config.toml
translate = 0.12
encoder_norm_position = "pre"
encoder_mlp_ratio = 4
encoder_fused_qkv = false
encoder_bias = "all"
encoder_qk_norm = true
encoder_expert_mlp_ratio = 1
decoder_attention = false
kl_weight = 0.01
lr = 0.0036
beta1 = 0.9
precondition_frequency = 10
adamw_lr_other_params = 0.0014
epochs = 1.7
Rows from block 1 of the decoder of a small image VAE, named by matrix and row number. Rows with one number belong to one channel. Each number is 128 + 24 x the weight over its row's rms, rounded and kept within 0 to 255. All counts start at 0. Numbers have three digits each.
After each channel's rows are labels from the 100 images, of 14976, where the channel reaches its highest value: "responds to" is what is common among them; "place" is the part of the image that holds the peak. Only what is clearly more common there than usual is listed. The data: pixel-art sprites of 400 made-up characters on tiled backdrops.
# convs0: first 3x3 conv (decoder.mid.1.convs.0.weight, 128x128x3x3, each kernel summed), inputs 0-63
# convs1: second 3x3 conv (decoder.mid.1.convs.1.weight, 128x128x3x3, transposed, each kernel summed), outputs 0-63

convs0.25:109136136117095085137094145156120136166158101116124169131154097123094119076121132137097118138143143109101134102132108111108125084128120149132169128158150132144135127125119138123089117109120101
convs1.25:105155167142100085127156155140177164110161126110121134137157102131142100142087143142104111102109091125105080122080136148080104113099120133151147148150120123140170121152120145093128107163123101
responds to: red
place: centre

convs0.99:158104150141159126152082117101121128158134130108110118135115168115133136077128143166111101106170140147078164109099101095133092145076124177153112188129160123132098110101132113141093135160101158
convs1.99:166132164126142127120169145099147129109133093130151101147103154125136118170069075146113111082140111102105127116137091155111100108120117142132096127167101116143081152119133172163111114158100124
responds to: large; black; yellow
place: middle right

convs0.112:109165200090146100114141142115102130113136118158106097147120119152142121128099130129180104131121129098157112121117146117143142147096088161104124116155139147135167149175139117103155134125164088
convs1.112:110118176093095188111119099135151154103146145155119172160141118139117131126120139145126146103124122130170154154145163083121128150120155145079114134131153096129137111135112134139122142158140082
responds to: purple
place: centre

convs0.65:092104119083169140055130127059168112099137122099096093133145126119100137096135140117118133109109087126136128161084157114139122151122150135149120098143105100118120114151134128129131135121104044
convs1.65:107185151117136135110114128131131157108158119137151106109095123158100093132127139119137158119103128136189110143049131128169077119104121106134109098117137098100099092158183149118124135105153128
responds to: grey
place: centre

convs0.23:088069153094135112160120122134118108146156081151126083100155170133123143086093114142153113142106124182118133139078113127129121122117102189146134145148134124123117123105140082119108122123101106
convs1.23:133115141089089098131130169176099132108102095126101130094111127132120187153111137093130095096149088127153108125183160151100156086139143168111151131101117113101132136121140103121116121123108122
responds to: yellow
place: centre

convs0.110:111138158179145125060126100107135143140132103131179133171116123087116117103121119094087140107135155136113137161142061130100110125128121102155107156105108105127127096105128148150084119165134141
convs1.110:152143171172130094110129093139132123124159093113130147140089121139115072130106128107140151092100156096087115130167119116115141143115103123157119165133172161146147187128111124141131115158148115
responds to: yellow
place: centre

convs0.50:103122101134111155124132120101142098143107131130126119141127112131123162116110125085110116167079157088142135131114120117125113145144159108081111073178176127093153115147139138132111106165121089
convs1.50:145105148135124151173088113094077129120129119139144069162133086140139142087122191128133178127100141125137110162071111107114114125133142172156129090135156148078177139166137118168154121158131124
responds to: green
place: centre

convs0.37:129139165123144090138163205163103129121139065157104101109112112174151131159121119128144149126179125093127096114171105161152130147114121120135130126115100146136149127091155137122121160107109114
convs1.37:151114126127159087124112123119134100136151086157064101117100115138119128136136132121139132120137115143128106126136142142075131104095158121143098119126083128175112094094091111139129108149092132
responds to: purple
place: centre

convs0.100:134102141125137128148127082093145108145137139105111101122115121124117138057110108128126195112110097069147137136164117146132114125126148114112121109105097135132116169148150155189105127129130126
convs1.100:152098189115117142142122112134153130152129105132111113111138117067128115104144120138116136119133169095156122130140126150111137121146138133116132111094087113157090129172108138121145149149154137
responds to: blue
place: centre

convs0.22:122126163124112120132106098117115105106122163123126111058134124145135141109113127125169178152127123111128133124132107116173149161094154121136136134108103124086120107160096091203141132127102091
convs1.22:115103157114122111123117114175127103112128142128138140089112167123098141080121142126141166118087125089123141108122100111123162129108098118108119113113148124101086126142087119125108122105099131
responds to: blue
place: centre

convs0.49:097099153134169154153123092132100114166126112190119094133138134166128139049136148153131128127137117118112146139079089093117113148149106122135106139149118092151088130109133123141134117131122110
convs1.49:113123161100092141152108140119094118164121073197146115130138125172130124150154085125134110084161139140128134131125110126138160163159156124159125127125119147159165159154128102152131137142133105
responds to: orange; yellow
place: centre

convs0.116:094090119097084131138129130133138102107160137131131139129156140138123115135135165169103114145118142109122145152066091125109146145102103095149109141114173141117134157105133166124129125165148130
convs1.116:121129155127100170095134163146102131146133141103101156130108132154158107133148145131081157161130110135129153141104101137129169153123116087126127135117171157131118129151136131117155158142121120
responds to: yellow
place: centre

convs0.72:105102109172133117113107114093137157162141136136130125165107135077130153113144178146096120110128110154099114126108110111144117186138146140142125095109124108109115141100103144134114117190150123
convs1.72:116136117107077120113144175141127108162158155113159141178101150071116144119134126123102110138098124139102129112132152147131118122157161125126128077114135150088193148125136130131103099144172120
responds to: yellow
place: centre

convs0.102:139096118159143135178116098128120122144104155119137117134140136108158137114134131117144133126133156109122120093128131174188127144176129130118117162143110116107109131153112120110117112143077113
convs1.102:170152125162115129140132159133160179125123135114135089151160144092153100110175158135145103098143132134091128110125093157123112113093142184169079128136101136119063140172097111152124121103158108
responds to: grey
place: centre

convs0.10:108056110117105124118131132112122172137122104120083111134131140106118100136116170108087102151110172077131122118074105119095147122128144082132125138143167171099158118122137145131099087085143115
convs1.10:153138110095124118126103117096083130127112090083112133170084147140138148144128121142098136134114126144113150122109120131175136102104139121099156059125118134078130130102150130150161126127132116
responds to: orange
place: centre

convs0.3:167123138124136152139130195086120091138143120122143147122140101136096118117108094129105151123133132171146108106172125167092089125115105122167114146119109109151114098126135088115136156129149136
convs1.3:119173133115129138125109122155091112158132115152144132143150093153075138118095072113092157122120122125112177100121100102126161150145067100165165159128100111130158112121133116109153108139126162
responds to: purple
place: centre

convs0.54:100136127097138135173075093132134113086137129124201121119162150145119159125118163162106103127091142114117143104141100127131165197130144135098125080139153118084136150146123105159119131080132116
convs1.54:103125151101129121133132111136110109118166193142115131093132142150105146100098145158118107077055121128119126095130132104131166133154099114083107106145112123093135110136124092130127147127130091
responds to: orange
place: centre

convs0.77:085117149133122151147120114135140096132140127119110122156105114095125116093114104121138146132140126111131133128104143110125116075143102109092122136179108103164081118112145116104104109099108156
convs1.77:180098146148147104137138102142141171157090156131114120124144127189132141160100110100134110127144119124106099104118109129114099146125116083105125176079152116120098112159119135150097128139076189
responds to: orange
place: centre

convs0.44:157094180131138133127191137153091113142149161089100123125134124099118123093139089111116128132114122151114138118149101165129124156119136113137182120136134117144113062129115136141106109121120122
convs1.44:151150126165099109145135143101138115080145130156092124102150182163151109088100117104117142091113129160117115118208141154142125111106111097116121133134129162159124114117114125098125134152135105
responds to: blue
place: centre

convs0.21:127115127124125097101153123107147105135117122150122099123122157157121126162103146145132144174133109087164108119092200121086137077155157063133103153156188133119119123111141183115141135160133163
convs1.21:139133164117103135082103098137115119154111117105156130154138126156110165122138125129154143131156148109148177150085089147143129132117136155141127124107104149104101122150171142129173141105109124
responds to: yellow
place: centre

convs0.92:100084122132105118107165119138099153100121082183122133114110124150128134125126167134159139130133131154137126146074136158103155137131094110143109121079109081113119114116134119103122096109107148
convs1.92:107102116105125143138139115125102139113131103148090139135142147133114141113131133123125129130105120173151118138148203137084139140088100131179139132144141143108120114151140123089153104158077154
responds to: grey
place: centre

convs0.19:101100134110100116143136130096115113121107135106136146112138124111114147107138127127084142108086144122126142174113113147089127113157080144101141122129110122145113125098120094125134079116153164
convs1.19:133117127110101105188121106155141114105103145169132187078114131149153148127126130129121139101121115166141122139146132117154136155128119106063089127093142134169140128105126114174157118133141168
responds to: green
place: centre

convs0.91:098122123118104134105109115135121126080101106170123114142134158123113105076156115138111151112098138155105146164125119116165095092128110105195128120108179112146132104095128115134142132139099075
convs1.91:115164105092085138128140147147139151122121112169117156152105113112116125146163122113092133094113094160140148202112096103178114077146138109120153149147155075128109137106151140127133114125138108
responds to: yellow; orange
place: middle right

convs0.125:149142156147139134122108136141102157151090122115166116141082127098122135165126178112139120125129149108106127129127085114177157214126172104142121149132103119104115121143117060148143128116108105
convs1.125:129120142105139124117145117154140139174120128089134123111106129107074117157109159134124128112154081140121113088087119107131116140134145098159138121121118138128124115147098123160107137143085088
responds to: yellow
place: centre

convs0.96:153121095137184111155094131124125147150101143140112138155165148174142136124081106115096120148120103115144081115117126091136158076083125078152128145139126127134073100113121124102128149185105069
convs1.96:144160082113136109102138153139088163139145126117126136080147170136109141113117141142106122129104143129139133091154077072112126101112137156152121177086109187123127123115158110151122164077128123
responds to: green
place: centre

convs0.84:121098120118185132124135102114119125094127144142144113066188140115123128104122145133128113126121142126135099137109076128151196137165131112075099101127113113081126137134128108127117131100130172
convs1.84:108107088145117087121110117114171079141125165142112147083120142144162101131136117124170101110159153145134125113115100170134129129138144156115111107123141122090102145145133133140120087105133146
responds to: grey
place: centre